{
  "arch": "unet",
  "crop_scale_min": 1,
  "activation": "silu",
  "targets": "nearness"
}
Rows from block 6, named by matrix and row number. Each number is 200 + 20 x the weight over its row's rms, rounded and kept within 0 to 999. All counts start at 0. After the name is the row's rms in percent of the matrix's.
# convs0: reduce pointwise conv (model.mid.0.convs.0.weight, 128x256x1x1), inputs 0-127
convs0.9,006,199,213,217,207,200,204,200,211,212,205,213,213,210,200,200,208,209,215,207,200,228,206,201,205,200,216,200,199,200,201,202,207,183,204,205,203,214,204,209,214,123,204,205,207,200,201,203,211,213,210,200,201,153,203,211,206,126,201,126,189,207,212,201,199,200,201,201,206,200,200,122,153,198,203,200,202,200,201,185,200,200,200,202,200,201,201,200,200,200,156,200,198,200,200,200,200,200,200,200,200,200,200,200,214,200,200,200,200,201,200,200,198,203,200,197,200,200,201,200,200,208,102,200,200,200,200,200,198
convs0.11,007,207,204,200,201,201,200,202,203,206,202,203,202,202,200,200,203,203,205,200,202,200,204,201,200,200,202,201,204,200,200,202,203,214,204,200,200,200,200,200,205,230,200,203,201,210,200,202,204,202,203,200,202,219,200,201,205,205,200,232,196,202,205,200,202,200,202,196,191,200,177,249,231,200,176,185,202,200,202,152,200,200,200,184,191,201,192,200,200,200,203,200,204,200,200,200,217,200,200,201,162,200,200,200,182,200,200,204,200,201,200,200,216,192,200,389,200,200,201,207,200,192,206,200,199,200,200,200,200
convs0.12,041,197,201,204,200,200,200,200,204,202,201,205,203,201,200,200,202,202,204,205,200,220,200,200,200,200,220,202,200,200,200,201,201,155,206,206,200,204,201,201,204,113,200,201,200,200,201,201,207,205,201,200,202,132,200,202,207,133,200,114,150,205,203,200,200,200,201,200,205,200,200,143,140,200,200,201,201,200,200,200,200,200,200,201,200,200,201,200,200,200,111,200,199,200,200,200,200,200,200,201,200,200,200,200,208,200,200,200,200,200,200,200,170,200,200,199,200,200,200,200,200,203,111,200,200,200,200,200,200
convs0.17,750,203,188,187,189,192,191,200,188,190,189,188,188,188,198,194,188,189,188,185,199,189,188,191,190,200,188,190,203,196,194,191,188,200,188,186,193,174,190,189,188,257,192,188,189,214,190,189,188,188,194,198,191,234,193,188,188,169,192,270,169,189,188,192,199,197,190,173,176,197,165,246,225,207,170,188,189,200,194,95,197,196,195,177,185,192,175,200,200,204,200,201,238,200,200,200,215,195,200,192,198,208,200,196,181,200,198,200,200,194,201,201,220,170,197,250,200,197,193,213,199,170,204,200,187,200,200,200,210
convs0.19,009,199,207,213,205,201,200,200,206,205,203,208,204,203,200,200,211,202,208,202,201,238,205,202,201,200,219,202,199,200,200,202,203,181,210,202,201,201,201,202,207,117,202,201,205,200,201,204,211,208,202,200,202,173,200,203,207,134,200,115,183,203,206,200,197,200,203,201,201,200,200,171,171,200,201,200,203,200,201,194,200,200,200,200,200,200,200,200,200,200,140,200,196,200,200,200,200,200,200,201,200,199,200,200,205,200,200,200,200,200,200,200,194,200,200,199,200,200,201,200,200,201,151,200,200,200,200,200,199
convs0.20,021,197,209,225,201,201,201,200,209,213,205,214,209,203,200,201,210,207,215,212,200,258,206,202,200,200,225,202,199,201,202,204,206,170,219,210,201,205,206,210,214,128,201,205,201,200,202,207,211,214,206,200,202,158,201,203,215,126,201,123,169,207,209,201,198,200,203,201,205,200,200,132,143,199,201,201,203,200,202,196,200,200,201,203,200,201,202,200,200,200,126,200,196,200,200,200,200,201,200,202,200,199,200,200,212,200,200,200,200,201,200,200,187,201,200,198,200,200,201,200,200,210,114,200,200,200,200,200,197
convs0.21,005,198,212,225,206,201,201,200,211,217,208,217,214,206,200,201,218,208,219,212,201,241,206,202,203,200,227,202,198,201,201,206,207,168,209,209,203,208,204,207,216,131,203,205,207,199,203,207,212,220,206,200,202,144,202,209,210,135,202,128,175,209,213,201,195,200,203,202,210,200,201,137,147,199,204,201,203,200,201,191,200,201,201,203,200,201,201,200,200,200,131,200,194,200,200,200,200,201,200,201,200,199,200,200,217,200,200,200,200,200,200,200,192,202,200,196,200,200,201,199,200,211,117,200,200,200,200,200,198
convs0.28,019,197,207,210,201,201,200,200,205,206,206,204,203,202,200,200,204,204,206,202,201,225,207,202,201,200,232,201,199,201,200,205,204,177,207,205,200,201,201,201,207,133,201,202,201,200,200,203,207,203,203,200,203,165,200,203,208,123,200,138,176,205,209,201,197,200,202,201,202,200,200,157,166,200,201,201,204,200,201,199,200,201,200,201,200,200,201,200,200,200,116,200,195,200,200,200,200,200,200,200,200,199,200,201,207,200,200,200,200,200,200,200,191,201,200,198,200,200,201,200,200,201,121,200,200,200,200,200,200
convs0.33,078,210,200,199,200,200,200,200,200,199,200,200,200,200,200,200,200,200,199,200,200,197,200,200,200,200,198,200,203,200,200,200,200,282,199,200,200,200,200,200,200,282,200,200,200,201,200,200,200,200,200,200,200,296,200,200,200,264,200,280,285,200,199,200,233,200,200,200,200,200,200,264,265,200,200,200,200,200,200,190,200,200,200,200,200,200,199,200,200,200,249,200,204,200,200,200,199,200,200,200,200,200,200,200,200,200,200,200,200,200,200,200,206,200,200,198,200,200,200,199,200,199,273,200,200,200,200,200,200
convs0.35,024,208,200,200,200,200,200,200,200,200,200,200,200,200,200,200,200,200,200,200,200,199,200,200,200,200,200,200,201,200,200,200,200,288,200,200,200,200,200,200,200,193,200,200,200,201,200,200,200,200,200,200,200,292,200,200,200,256,200,186,288,200,200,200,208,200,200,200,199,200,199,273,279,200,200,200,200,200,200,195,200,200,200,200,200,200,198,200,200,200,275,200,204,200,200,200,200,200,200,200,200,200,200,200,199,200,200,200,200,200,200,200,214,200,200,200,200,200,200,200,200,199,287,200,200,200,200,200,200
convs0.39,007,201,203,201,201,201,200,200,202,202,202,203,203,201,200,200,203,201,205,201,201,202,202,200,200,200,203,201,200,200,200,201,202,205,203,200,200,200,200,201,203,374,201,201,201,202,200,203,204,202,201,200,201,207,200,201,204,282,200,434,206,204,203,200,201,201,201,200,200,200,199,200,201,200,200,200,201,200,200,198,200,200,200,200,200,200,199,200,200,200,205,200,200,200,200,200,200,200,200,200,200,200,200,200,200,200,200,200,200,200,200,200,200,200,200,200,200,200,200,200,200,200,201,200,200,200,200,200,200
convs0.41,010,201,202,201,202,200,200,200,203,203,202,204,201,201,200,200,202,201,203,201,201,203,202,201,200,200,205,201,200,200,200,201,201,223,205,200,200,200,201,201,203,352,201,201,201,202,200,203,203,202,202,200,201,209,200,202,203,343,200,360,208,202,203,200,201,200,201,200,200,200,199,201,203,200,200,200,201,200,201,199,200,200,200,200,200,200,199,200,200,200,205,200,200,200,200,200,200,200,200,200,200,199,200,200,200,200,200,200,200,200,200,200,200,200,200,200,200,200,201,200,200,200,209,200,200,200,200,200,200
convs0.42,005,201,201,201,200,200,200,200,201,202,201,201,202,200,200,200,201,201,202,202,200,201,201,200,200,200,203,201,201,200,200,201,201,202,202,200,200,200,200,201,202,346,200,201,200,200,200,201,204,201,201,200,201,203,200,201,203,202,200,398,201,201,202,200,200,200,201,200,200,200,199,200,201,200,200,200,201,200,200,198,200,200,200,200,200,200,198,200,200,200,205,200,200,200,200,200,200,200,200,200,200,200,200,200,200,200,200,200,200,200,200,200,200,200,200,200,200,200,200,200,200,200,202,200,200,200,200,200,200
convs0.44,023,200,203,205,201,201,200,200,204,205,205,206,205,203,200,200,205,202,207,202,200,217,202,200,200,200,213,201,200,201,200,202,202,198,209,202,201,202,201,202,205,139,201,202,201,200,201,204,205,208,203,200,201,190,201,205,208,178,201,128,196,204,206,201,200,200,201,200,200,200,200,184,192,200,200,200,202,200,201,199,200,200,200,200,200,201,200,200,200,200,87,200,200,200,200,200,200,200,200,201,200,199,200,200,201,200,200,200,200,200,200,200,198,200,200,200,200,200,201,200,200,200,177,200,200,200,200,200,200
convs0.45,096,200,200,200,200,200,200,200,200,200,200,200,200,200,200,200,200,200,200,200,200,201,200,200,200,200,201,200,200,200,200,200,200,187,200,200,200,200,200,200,200,74,200,200,200,200,200,200,200,200,200,200,200,199,200,200,200,160,200,78,199,200,200,200,200,200,200,200,200,200,200,180,193,200,200,200,200,200,200,197,200,200,200,200,200,200,200,200,200,200,125,200,200,200,200,200,200,200,200,200,200,200,200,200,200,200,200,200,200,200,200,200,199,200,200,200,200,200,200,200,200,200,175,200,200,200,200,200,200
convs0.48,195,194,203,229,201,201,200,200,204,215,202,207,209,202,200,200,210,202,219,203,200,235,202,201,200,200,230,201,199,200,200,205,204,154,218,218,200,201,200,202,214,102,201,201,201,200,200,210,210,210,201,200,202,153,200,201,212,134,200,99,155,203,211,200,190,200,201,200,202,200,200,147,150,200,200,201,206,200,201,200,200,200,200,201,200,200,201,200,200,200,126,200,188,200,200,200,200,200,200,200,200,200,200,200,208,200,200,200,200,200,200,200,165,200,200,200,200,200,200,200,200,203,136,200,200,200,200,200,200
convs0.53,607,200,199,196,200,200,200,200,199,200,200,199,199,200,200,200,199,200,199,199,200,196,199,200,200,200,197,200,201,200,200,199,199,151,199,197,200,195,200,200,199,308,200,200,200,200,200,200,199,200,200,200,200,208,200,200,199,48,200,318,80,200,199,200,199,200,200,197,197,200,166,164,150,200,179,195,200,200,200,55,200,200,200,197,198,200,190,200,200,200,201,200,208,200,200,200,200,200,200,200,200,200,200,200,193,200,200,200,200,200,200,200,190,198,200,204,200,200,200,200,200,194,203,200,198,200,200,200,200
convs0.55,013,200,200,200,200,200,200,200,200,200,200,200,200,200,200,200,200,200,200,200,200,200,200,200,200,200,200,200,200,200,200,200,200,200,200,200,200,200,200,200,200,0,200,200,200,200,200,200,200,200,200,200,200,188,200,200,200,180,200,0,200,200,200,200,200,200,200,200,200,200,200,196,199,200,200,200,200,200,200,196,200,200,200,200,200,200,200,200,200,200,195,200,200,200,200,200,200,200,200,200,200,200,200,200,200,200,200,200,200,200,200,200,200,200,200,200,200,200,200,200,200,200,190,200,200,200,200,200,200
convs0.57,105,200,200,203,200,200,200,200,201,202,201,201,201,201,200,200,202,201,203,201,200,206,200,200,200,200,210,200,200,200,200,200,201,197,203,201,200,200,200,200,202,114,200,200,200,200,200,200,202,201,200,200,200,168,200,201,202,123,200,104,180,201,201,200,200,200,200,200,200,200,200,158,162,200,200,200,200,200,200,200,200,200,200,200,200,200,200,200,200,200,118,200,200,200,200,200,200,200,200,200,200,200,200,200,200,200,200,200,200,200,200,200,199,200,200,200,200,200,200,200,200,200,108,200,200,200,200,200,200
convs0.58,024,204,200,200,200,200,200,200,200,200,200,200,200,200,200,200,199,200,200,200,200,198,200,200,200,200,198,200,206,200,200,200,200,211,200,200,200,200,200,200,200,293,200,200,200,200,200,200,200,200,200,200,200,258,200,200,200,310,200,239,241,200,200,200,211,200,200,200,200,200,200,211,215,200,200,200,200,200,200,196,200,200,200,200,200,200,200,200,200,200,235,200,204,200,200,200,200,200,200,200,200,200,200,200,200,200,200,200,200,200,200,200,206,200,200,196,200,200,200,200,200,200,224,200,200,200,200,200,200
convs0.59,022,200,203,204,202,200,201,200,203,203,202,204,203,202,200,200,202,202,202,202,200,207,202,200,201,200,205,200,200,200,200,201,201,199,202,201,200,201,201,202,204,51,201,202,202,200,200,201,201,202,204,200,200,183,200,202,202,159,200,43,198,202,203,200,200,200,200,200,200,200,200,183,194,200,200,200,200,200,200,199,200,200,200,200,200,200,200,200,200,200,197,200,200,200,200,200,200,200,200,200,200,200,200,200,201,200,200,200,200,200,200,200,200,200,200,200,200,200,200,200,200,200,80,200,200,200,200,200,200
convs0.66,182,191,200,200,200,200,200,200,200,200,200,200,200,200,200,200,200,200,200,200,200,201,200,200,200,200,200,200,193,200,200,200,200,150,200,200,200,200,200,200,200,115,200,200,200,200,200,200,200,200,200,200,200,142,200,200,200,148,200,92,155,200,200,200,196,200,200,200,210,200,201,169,173,200,200,200,200,200,200,200,200,200,200,200,200,200,207,200,200,200,156,200,197,200,200,200,200,200,200,200,200,200,200,200,204,200,200,200,200,200,200,200,192,200,200,200,200,200,200,200,200,203,151,200,200,200,200,200,200
convs0.68,014,200,200,200,200,200,200,200,200,200,200,200,200,200,200,200,200,200,200,200,200,199,200,200,200,200,199,200,200,200,200,200,200,202,200,200,200,200,200,200,200,360,200,200,200,200,200,200,200,200,200,200,200,205,200,200,200,209,200,466,203,200,200,200,200,200,200,200,200,200,200,205,204,200,200,200,200,200,200,202,200,200,200,200,200,200,200,200,200,200,210,200,200,200,200,200,200,200,200,200,200,200,200,200,200,200,200,200,200,200,200,200,200,200,200,200,200,200,200,200,200,200,205,200,200,200,200,200,200
convs0.69,164,197,200,200,200,200,200,200,200,200,200,200,200,200,200,200,200,200,200,200,200,202,200,200,200,200,200,200,199,200,200,200,200,153,200,200,200,200,200,200,200,75,200,200,200,199,200,200,200,200,200,200,200,119,200,200,200,126,200,67,159,200,200,200,187,200,200,200,202,200,201,151,150,200,201,200,200,200,200,181,200,200,200,200,200,200,203,200,200,200,138,200,197,200,200,200,200,200,200,200,200,200,200,200,202,200,200,200,200,200,200,200,192,200,200,200,200,200,200,200,200,201,137,200,200,200,200,200,200
convs0.70,037,200,200,200,200,200,200,200,200,200,200,200,200,200,200,200,200,200,200,200,200,200,200,200,200,200,200,200,200,200,200,200,200,199,200,200,200,200,200,200,200,29,200,200,200,200,200,200,200,200,200,200,200,149,200,200,200,147,200,3,198,200,200,200,200,200,200,200,200,200,200,197,196,200,200,200,200,200,200,198,200,200,200,200,200,200,200,200,200,200,198,200,200,200,200,200,200,200,200,200,200,200,200,200,200,200,200,200,200,200,200,200,200,200,200,200,200,200,200,200,200,200,81,200,200,200,200,200,200
convs0.71,015,200,200,200,200,200,200,200,200,200,200,200,200,200,200,200,200,200,200,200,200,200,200,200,200,200,200,200,200,200,200,200,200,200,200,200,200,200,200,200,200,192,200,200,200,200,200,200,200,200,200,200,200,199,200,200,200,193,200,193,200,200,200,200,200,200,200,200,200,200,200,197,200,200,200,200,200,200,200,195,200,200,200,200,200,200,200,200,200,200,199,200,200,200,200,200,200,200,200,200,200,200,200,200,200,200,200,200,200,200,200,200,200,200,200,200,200,200,200,200,200,200,0,200,200,200,200,200,200
convs0.72,025,200,200,200,200,200,200,200,200,200,200,200,200,200,200,200,200,200,200,200,200,200,200,200,200,200,200,200,200,200,200,200,200,196,200,200,200,200,200,200,200,11,200,200,200,200,200,200,200,200,200,200,200,152,200,200,200,135,200,0,197,200,200,200,200,200,200,200,200,200,200,198,196,200,200,200,200,200,200,199,200,200,200,200,200,200,200,200,200,200,193,200,200,200,200,200,200,200,200,200,200,200,200,200,200,200,200,200,200,200,200,200,200,200,200,200,200,200,200,200,200,200,181,200,200,200,200,200,200
convs0.73,035,200,200,200,200,200,200,200,200,200,200,200,200,200,200,200,200,200,200,200,200,200,200,200,200,200,200,200,200,200,200,200,200,199,200,200,200,200,200,200,200,89,200,200,200,200,200,200,200,200,200,200,200,198,200,200,200,166,200,93,200,200,200,200,200,200,200,200,200,200,200,190,199,200,200,200,200,200,200,192,200,200,200,200,200,200,200,200,200,200,197,200,200,200,200,200,200,200,200,200,200,200,200,200,200,200,200,200,200,200,200,200,200,200,200,200,200,200,200,200,200,200,0,200,200,200,200,200,200
convs0.74,221,198,209,225,200,200,200,200,211,207,207,216,202,201,200,200,208,210,211,207,200,240,207,200,200,200,231,201,199,200,200,202,203,167,215,215,200,201,200,201,212,112,200,205,200,200,200,208,211,204,205,200,201,143,200,201,217,127,200,113,156,210,212,200,198,200,201,200,202,200,200,133,138,200,200,200,203,200,200,200,200,200,200,200,200,200,201,200,200,200,128,200,195,200,200,200,200,200,200,200,200,200,200,200,216,200,200,200,200,200,200,200,184,200,200,199,200,200,200,200,200,201,135,200,200,200,200,200,200
convs0.76,006,200,200,200,200,200,200,200,199,199,200,200,199,200,200,200,200,200,199,200,200,199,200,200,200,200,199,200,200,200,200,200,199,183,200,200,200,200,200,200,199,52,200,200,200,200,200,200,199,199,200,200,200,139,200,200,199,77,200,36,193,199,199,200,200,200,200,200,200,200,200,179,184,200,200,199,200,200,200,257,200,200,200,200,200,200,200,200,200,200,187,200,200,200,200,200,200,200,200,200,200,200,200,200,200,200,200,200,200,200,200,200,200,200,200,202,200,200,200,200,200,201,114,200,200,200,200,200,200
convs0.80,145,200,202,208,201,200,201,200,201,201,201,202,202,201,200,200,202,202,202,201,200,219,201,200,201,200,202,200,200,200,200,200,201,185,200,200,200,204,201,201,202,109,201,200,202,200,200,200,201,202,202,200,200,141,200,202,201,109,200,111,186,201,201,200,200,200,200,200,204,200,200,127,155,200,201,200,200,200,200,200,200,200,200,200,200,200,200,200,200,200,163,200,200,200,200,200,200,200,200,200,200,200,200,200,213,200,200,200,200,200,200,200,199,201,200,200,200,200,200,200,200,212,88,200,200,200,200,200,200
convs0.82,006,200,200,200,200,200,200,200,200,200,200,200,200,200,200,200,200,200,200,200,200,199,200,200,200,200,199,200,200,200,200,200,200,203,200,200,200,200,200,200,200,479,200,200,200,200,200,200,200,200,200,200,200,209,200,200,200,212,200,315,202,200,200,200,200,200,200,200,200,200,200,205,202,200,200,200,200,200,200,202,200,200,200,200,200,200,200,200,200,200,222,200,200,200,200,200,200,200,200,200,200,200,200,200,199,200,200,200,200,200,200,200,200,200,200,200,200,200,200,200,200,200,211,200,200,200,200,200,200
convs0.84,018,200,200,200,200,200,200,200,200,200,200,200,200,200,200,200,200,200,200,200,200,200,200,200,200,200,200,200,200,200,200,200,200,200,200,200,200,200,200,200,200,144,200,200,200,200,200,200,200,200,200,200,200,198,200,200,200,133,200,138,200,200,200,200,200,200,200,200,200,200,200,196,200,200,200,200,200,200,200,186,200,200,200,200,200,200,200,200,200,200,193,200,200,200,200,200,200,200,200,200,200,200,200,200,200,200,200,200,200,200,200,200,200,200,200,200,200,200,200,200,200,200,8,200,200,200,200,200,200
convs0.85,006,200,200,199,200,200,200,200,200,200,200,200,200,200,200,200,200,200,200,200,200,199,200,200,200,200,199,200,200,200,200,200,200,200,200,200,200,200,200,200,200,367,200,200,200,200,200,200,200,200,200,200,200,199,200,200,200,205,200,471,201,200,200,200,200,200,200,200,199,200,200,205,205,200,200,200,200,200,200,202,200,200,200,199,200,200,200,200,200,200,204,200,200,200,200,200,200,200,200,200,200,200,200,200,198,200,200,200,200,200,200,200,200,200,200,201,200,200,200,200,200,200,205,200,200,200,200,200,200
convs0.86,012,200,200,199,200,200,200,200,200,200,200,200,200,200,200,200,200,200,200,200,200,199,200,200,200,200,200,200,200,200,200,200,200,201,200,200,200,200,200,200,200,237,200,200,200,200,200,200,200,200,200,200,200,206,200,200,200,222,200,259,201,200,200,200,200,200,200,200,199,200,200,209,203,200,200,200,200,200,200,238,200,200,200,200,200,200,200,200,200,200,203,200,200,200,200,200,200,200,200,200,200,200,200,200,199,200,200,200,200,200,200,200,200,200,200,200,200,200,200,200,200,199,501,200,200,200,200,200,200
convs0.90,167,200,200,200,200,200,200,200,200,200,200,200,200,200,200,200,200,200,200,200,200,200,200,200,200,200,200,200,200,200,200,200,200,180,200,200,200,200,200,200,200,52,200,200,200,200,200,200,200,200,200,200,200,128,200,200,200,113,200,39,186,200,200,200,198,200,200,200,200,200,200,175,177,200,200,200,200,200,200,183,200,200,200,200,200,200,200,200,200,200,161,200,200,200,200,200,200,200,200,200,200,200,200,200,200,200,200,200,200,200,200,200,200,200,200,200,200,200,200,200,200,200,159,200,200,200,200,200,200
convs0.95,012,200,200,200,200,200,200,200,200,200,200,200,200,200,200,200,200,200,200,200,200,200,200,200,200,200,200,200,200,200,200,200,200,200,200,200,200,200,200,200,200,124,200,200,200,200,200,200,200,200,200,200,200,199,200,200,200,193,200,114,200,200,200,200,200,200,200,200,200,200,200,199,200,200,200,200,200,200,200,189,200,200,200,200,200,200,200,200,200,200,200,200,200,200,200,200,200,200,200,200,200,200,200,200,200,200,200,200,200,200,200,200,200,200,200,201,200,200,200,200,200,200,36,200,200,200,200,200,200
convs0.96,025,200,201,201,200,200,200,200,200,201,201,200,200,200,200,200,201,200,201,200,200,203,200,200,200,200,202,200,200,200,200,200,200,197,201,200,200,200,200,200,201,30,200,200,200,200,200,200,200,201,200,200,200,187,200,200,201,110,200,11,197,200,201,200,200,200,200,200,201,200,200,192,191,200,200,200,200,200,200,200,200,200,200,200,200,200,200,200,200,200,187,200,200,200,200,200,200,200,200,200,200,200,200,200,201,200,200,200,200,200,200,200,199,200,200,200,200,200,200,200,200,200,181,200,200,200,200,200,200
convs0.99,011,200,200,200,200,200,200,200,200,200,200,200,200,200,200,200,200,200,200,200,200,200,200,200,200,200,200,200,200,200,200,200,200,199,200,200,200,200,200,200,200,12,200,200,200,200,200,200,200,200,200,200,200,196,200,200,200,184,200,0,199,200,200,200,200,200,200,200,200,200,200,197,197,200,200,200,200,200,200,200,200,200,200,200,200,200,200,200,200,200,196,200,200,200,200,200,200,200,200,200,200,200,200,200,200,200,200,200,200,200,200,200,200,200,200,200,200,200,200,200,200,200,196,200,200,200,200,200,200
convs0.101,009,200,199,200,200,200,200,200,199,199,199,199,199,200,200,200,199,200,199,199,200,200,199,200,200,200,199,200,200,200,200,200,200,194,198,200,200,200,200,200,199,67,200,200,200,200,200,199,199,199,199,200,200,194,200,200,199,187,200,0,196,199,199,200,200,200,200,200,200,200,200,200,198,200,200,200,200,200,200,199,200,200,200,200,200,200,200,200,200,200,198,200,200,200,200,200,200,200,200,200,200,200,200,200,200,200,200,200,200,200,200,200,200,200,200,200,200,200,200,200,200,200,198,200,200,200,200,200,200
convs0.103,042,199,200,200,200,200,200,200,200,200,200,200,200,200,200,200,200,200,200,200,200,201,200,200,200,200,201,200,200,200,200,200,200,197,200,200,200,200,200,200,200,58,200,200,200,200,200,200,200,200,200,200,200,143,200,200,200,116,200,47,191,200,200,200,199,200,200,200,200,200,200,196,190,200,200,200,200,200,200,200,200,200,200,200,200,200,200,200,200,200,176,200,199,200,200,200,200,200,200,200,200,200,200,200,200,200,200,200,200,200,200,200,199,200,200,200,200,200,200,200,200,200,163,200,200,200,200,200,200
convs0.109,317,200,200,202,200,200,200,200,200,201,200,201,200,200,200,200,200,201,201,200,200,207,200,200,200,200,202,200,200,200,200,200,200,183,200,200,200,200,200,200,201,151,200,200,200,200,200,200,200,201,200,200,200,170,200,200,200,121,200,150,199,200,200,200,200,200,200,200,200,200,200,189,182,200,200,199,200,200,200,225,200,200,200,201,200,200,200,200,200,200,173,200,200,200,200,200,200,200,200,200,200,200,200,200,200,200,200,200,200,200,200,200,200,200,200,263,200,200,200,201,200,201,92,200,200,200,200,200,200
convs0.110,033,200,201,201,201,200,200,200,201,202,201,202,201,202,200,200,201,200,201,200,200,205,201,200,200,200,205,200,200,200,200,201,201,191,201,200,200,200,200,200,201,93,200,200,201,200,200,201,201,202,201,200,200,148,200,201,201,136,200,88,192,201,202,200,199,200,200,200,201,200,200,163,180,200,201,200,200,200,200,200,200,200,200,200,200,200,200,200,200,200,127,200,198,200,200,200,200,200,200,200,200,200,200,200,201,200,200,200,200,200,200,200,198,201,200,200,200,200,200,200,200,201,113,200,200,200,200,200,200
convs0.111,012,199,200,200,200,200,200,200,200,200,200,200,200,200,200,200,200,200,200,200,200,201,200,200,200,200,200,200,199,200,200,200,200,191,200,200,200,200,200,200,200,23,200,200,200,200,200,200,200,200,200,200,200,197,200,200,200,178,200,26,193,200,200,200,199,200,200,200,200,200,200,196,194,200,200,200,200,200,200,200,200,200,200,200,200,200,201,200,200,200,187,200,199,200,200,200,200,200,200,200,200,200,200,200,200,200,200,200,200,200,200,200,198,200,200,200,200,200,200,200,200,200,196,200,200,200,200,200,200
convs0.112,015,200,202,203,203,200,201,200,201,201,201,201,203,201,200,200,201,203,202,201,200,202,201,200,201,200,201,200,200,200,201,200,202,199,200,200,201,205,201,203,202,113,202,200,202,200,200,200,201,202,201,200,200,195,201,201,201,91,200,68,200,201,201,200,200,200,200,200,203,200,200,157,195,200,201,200,200,200,200,199,200,200,200,200,200,200,200,200,200,200,193,200,200,200,200,200,200,200,200,200,200,200,200,200,201,200,200,200,200,200,200,200,200,202,200,200,200,200,200,200,200,204,5,200,200,200,200,200,200
convs0.115,005,200,199,200,199,200,200,200,200,200,200,200,199,200,200,200,199,200,199,200,200,200,199,200,200,200,200,200,200,200,200,200,200,195,199,200,200,200,200,200,199,39,200,200,200,200,200,200,199,199,200,200,200,196,200,200,199,184,200,0,197,200,200,200,199,200,200,200,200,200,200,200,199,200,200,200,200,200,200,199,200,200,200,200,200,200,200,200,200,200,198,200,200,200,200,200,200,200,200,200,200,200,200,200,200,200,200,200,200,200,200,200,200,200,200,200,200,200,200,200,200,200,199,200,200,200,200,200,200
convs0.118,103,199,201,203,200,200,200,200,201,201,200,201,201,200,200,200,201,200,200,200,200,205,200,200,200,200,203,200,200,200,200,200,200,171,201,201,200,200,200,200,200,103,200,200,200,200,200,200,200,200,200,200,200,135,200,200,201,124,200,104,155,201,201,200,199,200,200,200,201,200,200,145,150,200,201,200,200,200,200,200,200,200,200,200,200,200,200,200,200,200,127,200,198,200,200,200,200,200,200,200,200,200,200,200,202,200,200,200,200,200,200,200,197,200,200,200,200,200,200,200,200,201,117,200,200,200,200,200,200
convs0.119,009,200,200,200,200,200,200,200,200,200,200,200,200,200,200,200,200,200,200,200,200,200,200,200,200,200,200,200,200,200,200,200,200,197,200,200,200,200,200,200,200,47,200,200,200,200,200,200,200,200,200,200,200,195,200,200,200,141,200,0,196,200,200,200,199,200,200,200,200,200,200,196,192,200,200,200,200,200,200,200,200,200,200,200,200,200,200,200,200,200,186,200,200,200,200,200,200,200,200,200,200,200,200,200,200,200,200,200,200,200,200,200,199,200,200,200,200,200,200,200,200,200,188,200,200,200,200,200,200
convs0.120,007,199,199,200,200,200,200,200,200,199,200,200,200,200,200,200,200,200,200,200,199,199,200,200,200,200,199,200,199,200,200,200,200,197,199,200,200,200,200,200,200,0,200,200,200,200,200,200,199,200,200,200,200,196,200,200,199,184,200,0,197,199,199,200,199,200,200,200,200,200,200,199,199,200,200,200,200,200,200,199,200,200,200,200,200,200,200,200,200,200,195,200,200,200,200,200,200,200,200,200,200,200,200,200,200,200,200,200,200,200,200,200,200,200,200,200,200,200,200,200,200,200,198,200,200,200,200,200,200
convs0.121,038,200,200,199,200,200,200,200,200,200,200,200,200,200,200,200,200,200,200,200,200,199,200,200,200,200,200,200,200,200,200,200,200,200,200,200,200,200,200,200,200,201,200,200,200,200,200,200,200,200,200,200,200,200,200,200,200,200,200,201,200,200,200,200,200,200,200,199,199,200,200,519,201,200,198,198,200,200,200,191,200,200,200,199,200,200,200,200,200,200,200,200,200,200,200,200,201,200,200,200,198,200,200,200,199,200,200,200,200,200,200,200,200,198,200,208,200,200,200,201,200,199,201,200,200,200,200,200,200
convs0.122,005,199,200,200,200,200,200,200,200,200,200,200,200,200,200,200,200,200,200,200,200,200,200,200,200,200,200,200,200,200,200,200,200,198,200,200,200,200,200,200,200,58,200,200,200,200,200,200,200,200,200,200,200,188,200,200,200,175,200,0,196,200,200,200,199,200,200,200,200,200,200,198,197,200,200,200,200,200,200,200,200,200,200,200,200,200,200,200,200,200,185,200,200,200,200,200,200,200,200,200,200,200,200,200,200,200,200,200,200,200,200,200,199,200,200,200,200,200,200,200,200,200,196,200,200,200,200,200,200